config.yaml
dataset: "cartoon faces"
arch: "convnext_v2"
label_smoothing: 0.1
adamw_lr_other_params: 0.0028
lr_schedule: "cosine"
Rows from block 3, named by matrix and row number. Rows with one number belong to one neuron. Each number is 200 + 30 x the weight over its row's rms, rounded and kept within 0 to 999. All counts start at 0. After the name is the row's rms in percent of the matrix's.
# fc1: MLP up (model.blocks.3.mlp.fc1.weight, 512x128), inputs 64-127
# fc2: MLP down (model.blocks.3.mlp.fc2.weight, 128x512, transposed), outputs 64-127
fc1.404,100,235,194,199,208,163,216,234,178,167,206,207,159,214,186,215,164,236,238,185,230,181,239,173,216,222,265,155,203,155,226,155,227,190,231,208,147,226,236,227,186,180,215,217,206,122,202,193,217,235,181,239,224,177,234,241,137,198,174,303,154,244,165,205,203
fc2.404,098,198,208,229,168,208,170,197,141,186,232,192,168,174,151,186,139,207,236,187,178,225,204,209,211,196,162,261,183,185,194,172,236,224,241,203,181,211,212,222,257,258,199,199,236,265,176,177,183,187,221,214,189,227,206,156,215,187,196,197,184,216,172,176,237
fc1.405,096,248,168,223,191,220,179,176,215,173,178,214,238,249,179,185,168,166,222,158,238,191,210,218,187,181,199,175,216,226,192,182,219,218,172,169,205,217,251,200,191,185,215,198,218,257,202,165,181,176,203,219,219,256,199,186,176,240,202,167,201,228,214,182,246
fc2.405,097,221,124,204,224,148,192,178,173,244,189,178,223,229,184,234,241,271,158,226,193,236,201,175,234,199,157,170,138,158,177,179,204,230,199,211,192,173,211,183,122,158,225,259,204,226,204,194,203,210,168,212,231,203,166,182,173,207,208,206,195,202,200,178,227
fc1.406,083,206,232,202,207,223,202,150,241,200,197,186,238,205,214,199,178,208,198,236,164,187,195,212,232,190,187,211,254,211,143,181,187,158,274,190,180,109,160,180,178,207,187,246,158,174,227,178,213,242,218,188,196,156,172,179,261,211,188,232,230,213,205,219,199
fc2.406,084,197,160,209,220,193,195,238,195,210,192,208,181,236,186,161,165,179,138,201,214,235,142,255,248,219,174,185,185,217,195,254,205,178,221,195,217,194,180,241,236,214,223,208,217,208,194,169,214,199,201,192,198,222,214,250,222,172,174,164,197,180,203,194,165
fc1.407,100,209,215,184,201,217,201,188,178,197,229,179,215,200,156,189,181,225,212,164,210,203,228,117,203,201,221,198,229,232,176,248,177,201,219,184,236,191,169,217,241,218,181,249,251,193,174,167,186,117,213,246,185,153,136,185,197,190,196,179,246,147,226,197,234
fc2.407,098,247,159,170,240,175,207,215,204,175,196,189,206,183,170,242,170,143,154,197,198,218,184,194,135,167,139,223,200,142,176,193,196,201,218,261,127,212,247,209,229,225,238,218,197,229,205,203,246,184,171,184,187,173,166,218,217,271,190,216,175,185,198,190,196
fc1.408,099,168,159,188,239,221,166,182,205,252,255,191,207,184,223,203,185,194,243,121,186,192,190,245,234,204,227,233,211,227,212,186,230,172,219,235,200,176,177,223,226,263,186,183,222,209,193,181,156,252,204,182,234,186,134,170,183,219,211,170,267,202,252,148,184
fc2.408,102,214,186,274,223,163,177,140,147,177,166,212,223,205,247,217,205,209,202,193,195,148,202,202,175,141,167,217,213,147,142,164,232,158,156,209,182,252,202,212,207,234,209,180,258,177,137,183,186,220,192,185,206,225,177,194,207,176,256,186,164,189,148,193,157
fc1.409,100,207,171,219,222,207,233,210,184,205,216,175,284,224,216,131,188,198,226,145,150,146,233,207,187,204,229,174,211,189,163,212,171,186,187,203,149,211,202,132,179,254,197,189,215,215,244,262,225,176,132,261,197,213,176,181,184,205,169,179,243,167,194,203,176
fc2.409,096,193,197,210,176,216,195,194,266,172,190,150,220,167,226,216,229,196,270,219,181,200,188,174,195,207,143,209,171,186,218,206,193,169,141,247,220,188,186,227,198,219,165,146,176,207,164,193,218,219,199,191,194,209,195,197,201,144,191,238,218,201,157,199,191
fc1.410,111,222,189,250,220,198,196,229,171,193,227,214,203,185,208,194,211,203,246,229,152,184,242,153,228,228,170,237,202,165,206,215,205,225,204,165,218,182,195,182,154,232,186,243,200,203,207,216,226,190,193,242,212,176,201,192,243,176,230,179,189,185,178,223,170
fc2.410,102,159,167,219,185,257,193,172,155,193,178,188,206,155,250,170,200,162,197,185,223,184,146,194,161,199,190,209,176,240,216,208,266,260,160,185,150,159,190,167,197,170,245,185,197,259,172,211,238,171,193,177,171,194,127,196,151,222,221,159,168,216,196,206,207
fc1.411,082,266,194,201,246,125,206,241,187,208,234,181,254,242,161,221,177,218,200,197,244,191,212,183,183,162,166,170,185,215,223,195,234,173,221,176,187,176,199,243,140,194,202,168,150,247,213,144,172,228,179,249,242,195,188,168,191,249,192,224,192,182,201,174,216
fc2.411,076,218,193,195,194,214,160,229,208,169,247,238,280,256,208,215,240,159,208,193,171,237,176,237,180,178,199,199,144,214,226,152,176,213,216,170,183,230,202,162,98,218,246,246,155,192,166,175,217,199,228,220,228,233,159,197,187,178,169,194,150,246,226,218,253
fc1.412,101,188,185,243,161,189,193,182,193,186,189,181,235,247,212,196,250,215,216,168,221,170,235,191,257,246,203,202,177,151,120,164,166,193,172,212,204,195,202,207,207,189,224,189,193,204,201,171,190,218,197,220,206,244,225,193,233,213,140,229,230,203,187,178,218
fc2.412,094,216,204,191,217,174,195,217,191,235,188,146,232,196,245,215,254,209,232,145,237,197,186,154,158,261,243,239,232,217,199,190,231,257,147,212,260,208,181,228,192,207,157,222,166,196,242,208,214,233,165,205,216,208,244,195,182,225,203,242,164,169,211,239,296
fc1.413,089,192,212,168,207,178,207,229,250,242,210,180,258,198,224,246,219,177,173,192,217,160,215,195,170,198,221,187,151,153,193,134,170,264,218,173,207,207,187,181,148,219,238,265,169,209,241,215,214,167,182,190,196,152,187,215,227,186,266,183,219,237,235,234,205
fc2.413,085,223,236,190,250,171,226,200,163,202,180,156,199,186,229,223,255,197,190,252,189,146,192,206,185,217,174,155,169,174,240,170,213,218,150,191,224,197,213,206,180,216,169,177,206,202,202,193,230,219,203,218,210,213,248,220,252,218,178,183,266,179,204,184,189
fc1.414,105,194,201,181,193,192,254,270,213,225,202,172,172,235,147,192,244,152,231,182,207,244,128,223,222,178,226,226,217,224,243,203,197,140,226,239,239,208,218,205,200,154,242,187,199,183,199,215,189,195,192,183,204,190,123,205,177,219,194,186,173,94,215,203,178
fc2.414,107,185,212,177,209,167,210,168,160,251,156,226,215,214,218,163,169,202,189,233,208,211,194,213,180,165,202,287,239,214,127,206,144,248,197,163,164,193,199,181,227,175,242,167,253,222,186,193,130,156,194,189,154,211,196,161,246,200,194,217,134,182,215,161,221
fc1.415,103,207,212,214,151,223,250,194,208,199,174,227,207,160,193,223,215,215,173,221,197,175,180,156,123,231,233,162,189,177,233,211,219,167,161,246,251,201,168,138,184,162,204,218,267,167,202,244,220,196,168,237,197,212,155,212,175,195,217,262,274,174,229,204,172
fc2.415,097,164,187,143,153,218,176,195,228,177,179,198,175,211,254,176,173,169,165,231,244,164,200,213,210,202,197,192,212,189,229,202,219,179,140,230,203,208,222,163,251,200,180,147,203,185,198,225,169,226,266,189,217,216,257,232,207,203,266,252,257,199,154,182,146
fc1.416,112,174,188,202,197,198,198,185,239,205,201,194,217,222,237,227,191,183,140,171,163,211,149,190,208,139,194,287,204,166,164,202,218,219,225,209,254,236,205,176,182,205,244,279,190,190,181,174,221,160,174,179,240,213,208,216,228,260,212,192,231,209,167,237,171
fc2.416,102,217,204,205,198,176,166,166,169,194,223,126,224,250,192,220,195,175,216,232,189,155,215,189,215,211,161,245,165,211,193,249,230,196,256,228,169,228,246,193,224,204,141,185,188,246,223,175,211,239,214,207,247,183,133,225,202,214,208,173,194,159,217,245,185
fc1.417,113,230,184,159,225,184,228,151,232,191,241,265,256,184,207,172,209,173,208,228,229,252,182,179,221,181,243,236,212,161,186,208,235,221,241,259,199,215,168,158,201,176,198,180,220,193,158,182,191,201,167,188,200,181,180,189,171,232,172,223,163,199,206,189,246
fc2.417,109,144,185,182,212,221,221,156,204,246,210,202,213,193,220,222,214,172,174,178,223,215,272,239,150,147,188,233,165,161,210,144,217,218,251,188,177,207,183,207,163,207,203,182,141,200,196,180,165,210,243,165,243,207,219,182,228,161,132,152,140,212,197,219,245
fc1.418,111,161,227,188,193,226,259,214,172,194,203,175,207,203,196,155,162,223,169,213,159,156,187,179,179,165,198,193,228,181,202,248,167,219,204,249,239,217,209,224,210,160,170,149,223,222,210,183,148,255,228,231,235,255,211,232,225,201,185,191,238,196,208,197,199
fc2.418,112,207,203,174,208,215,216,189,237,217,174,252,228,190,245,194,188,213,180,251,215,221,185,222,218,152,161,183,263,206,188,230,152,163,199,183,187,220,183,207,218,197,185,205,204,248,200,180,211,200,183,184,249,213,191,195,197,193,164,229,157,225,216,199,265
fc1.419,095,175,174,236,241,223,172,208,204,228,208,148,174,205,232,230,259,177,204,193,255,179,211,156,168,223,241,207,181,186,211,171,222,200,173,195,160,159,198,154,188,190,221,216,210,156,256,218,195,155,147,211,222,198,184,190,151,142,228,249,221,171,194,195,173
fc2.419,106,191,177,224,177,173,171,151,231,118,231,166,244,250,258,181,174,242,204,189,199,163,160,198,194,239,211,200,193,185,254,224,231,142,175,196,209,152,163,241,181,224,198,248,189,154,176,201,161,217,240,205,219,190,178,195,152,186,181,230,213,168,215,212,208
fc1.420,071,154,196,208,191,171,215,197,187,237,196,222,171,241,211,250,242,238,236,175,162,182,151,217,257,242,215,245,199,201,239,142,190,187,199,212,221,174,183,185,234,177,174,199,242,193,216,190,172,242,202,242,149,189,183,178,185,154,195,169,142,170,234,217,180
fc2.420,070,173,169,248,192,178,183,209,163,142,192,235,261,245,196,189,185,158,206,222,148,185,198,214,248,183,179,189,245,197,200,223,193,155,191,206,197,215,194,262,199,166,190,210,151,211,262,254,197,200,216,208,249,205,216,194,146,221,229,216,221,196,179,166,205
fc1.421,105,174,156,163,201,204,267,197,220,145,234,239,217,193,165,232,161,195,155,200,215,197,182,175,254,196,202,222,191,235,156,246,228,161,181,233,192,244,151,208,218,196,218,190,144,218,265,141,163,195,190,198,197,214,223,168,224,193,157,205,210,214,194,191,199
fc2.421,104,201,231,241,205,287,220,192,229,190,213,197,169,188,215,168,216,248,211,173,203,150,185,191,150,231,211,218,204,218,194,190,191,204,188,162,241,228,160,217,228,225,213,186,168,233,167,144,149,222,185,232,204,211,226,160,175,214,218,261,194,169,203,220,250
fc1.422,127,175,134,190,269,218,219,247,216,215,204,168,155,252,214,146,218,174,206,149,181,198,235,278,167,208,234,212,195,183,200,195,243,257,221,151,211,195,209,175,158,161,164,183,197,186,213,196,251,181,170,153,164,231,201,217,218,203,174,204,240,184,212,211,219
fc2.422,122,228,200,166,226,155,112,202,256,214,223,265,210,187,201,171,242,216,164,267,197,236,212,203,231,158,152,172,231,255,178,165,205,207,190,255,183,181,186,220,221,189,160,150,155,197,217,280,230,188,214,199,194,200,215,236,233,243,198,219,240,183,216,214,215
fc1.423,109,203,184,154,224,152,190,233,216,225,251,154,182,232,210,120,234,207,175,202,152,191,216,202,188,211,184,219,207,191,203,203,260,202,208,172,167,217,226,188,212,218,188,233,218,248,176,174,224,181,297,255,135,203,276,154,193,198,209,206,189,216,220,231,228
fc2.423,106,179,220,162,197,162,229,209,240,177,164,276,190,157,242,150,206,259,184,272,169,217,229,196,184,219,201,174,222,178,199,224,196,153,170,192,185,170,184,182,251,213,193,174,213,161,219,162,233,220,257,194,221,150,203,211,214,229,194,201,187,167,191,180,177
fc1.424,088,224,177,183,222,191,133,216,212,178,182,219,203,188,216,205,199,230,192,229,230,263,205,163,183,208,238,228,142,207,245,165,218,249,201,206,198,160,171,194,217,163,249,214,189,190,198,174,196,204,216,186,170,232,188,117,227,229,214,179,227,186,170,208,210
fc2.424,098,209,197,206,166,181,144,268,211,228,238,184,213,198,238,187,184,183,218,202,197,176,205,187,282,245,208,141,213,235,224,215,165,171,195,182,179,171,204,228,194,157,227,209,223,229,168,173,227,189,218,256,193,235,184,128,176,200,171,230,223,172,167,261,250
fc1.425,074,231,207,166,258,246,182,217,175,186,202,180,218,186,271,176,203,171,231,214,198,166,231,149,216,220,135,184,194,225,266,195,188,158,148,188,198,211,153,160,179,228,172,147,252,229,228,199,201,231,185,193,231,202,160,152,251,146,178,202,158,219,207,179,213
fc2.425,071,222,209,214,223,272,191,174,167,154,194,221,196,159,200,206,188,202,191,152,219,185,177,163,161,219,172,157,221,226,225,218,238,175,234,249,194,180,252,183,212,197,247,162,198,225,209,175,254,195,240,186,231,185,207,222,176,145,171,212,180,135,163,149,183
fc1.426,086,159,198,184,219,240,185,192,197,213,214,192,224,184,178,210,206,155,233,206,226,216,211,174,203,211,219,193,216,221,225,211,265,169,181,242,221,210,232,274,224,199,138,236,219,209,200,246,162,203,215,183,174,206,208,158,212,183,156,178,129,217,238,232,222
fc2.426,088,242,188,164,237,214,153,153,226,182,142,215,176,207,184,158,236,216,200,192,168,161,215,225,199,193,212,155,220,179,228,227,267,218,194,264,236,166,194,243,228,200,195,180,229,166,250,223,231,137,205,156,186,201,139,184,264,173,159,206,230,213,202,202,220
fc1.427,103,173,207,194,203,193,218,186,182,219,211,188,191,195,198,179,217,163,192,176,172,186,235,214,199,189,232,225,232,200,205,191,238,196,174,112,218,136,226,162,210,198,237,211,176,221,226,168,212,220,192,168,147,163,221,183,180,212,193,156,198,240,218,199,209
fc2.427,110,134,208,219,205,247,195,169,150,233,132,242,166,244,223,211,199,186,184,179,226,219,180,244,199,209,226,246,222,157,230,175,234,198,183,200,162,238,246,188,155,184,225,209,197,166,166,145,205,192,190,174,214,140,177,170,175,202,228,206,250,151,172,187,266
fc1.428,099,225,223,256,165,125,225,192,218,203,178,195,200,163,260,201,241,189,246,207,220,249,240,140,202,223,210,222,170,185,186,230,192,176,171,195,154,205,198,132,211,183,208,209,197,229,154,195,208,204,180,224,215,191,191,137,187,208,222,260,178,170,122,219,213
fc2.428,087,222,208,190,209,210,129,207,208,237,148,182,184,183,202,254,207,226,184,211,208,190,169,191,241,241,217,216,190,182,219,226,199,253,258,115,242,244,204,250,242,182,215,174,154,196,234,210,200,259,193,190,219,137,201,200,145,174,196,249,184,187,199,212,211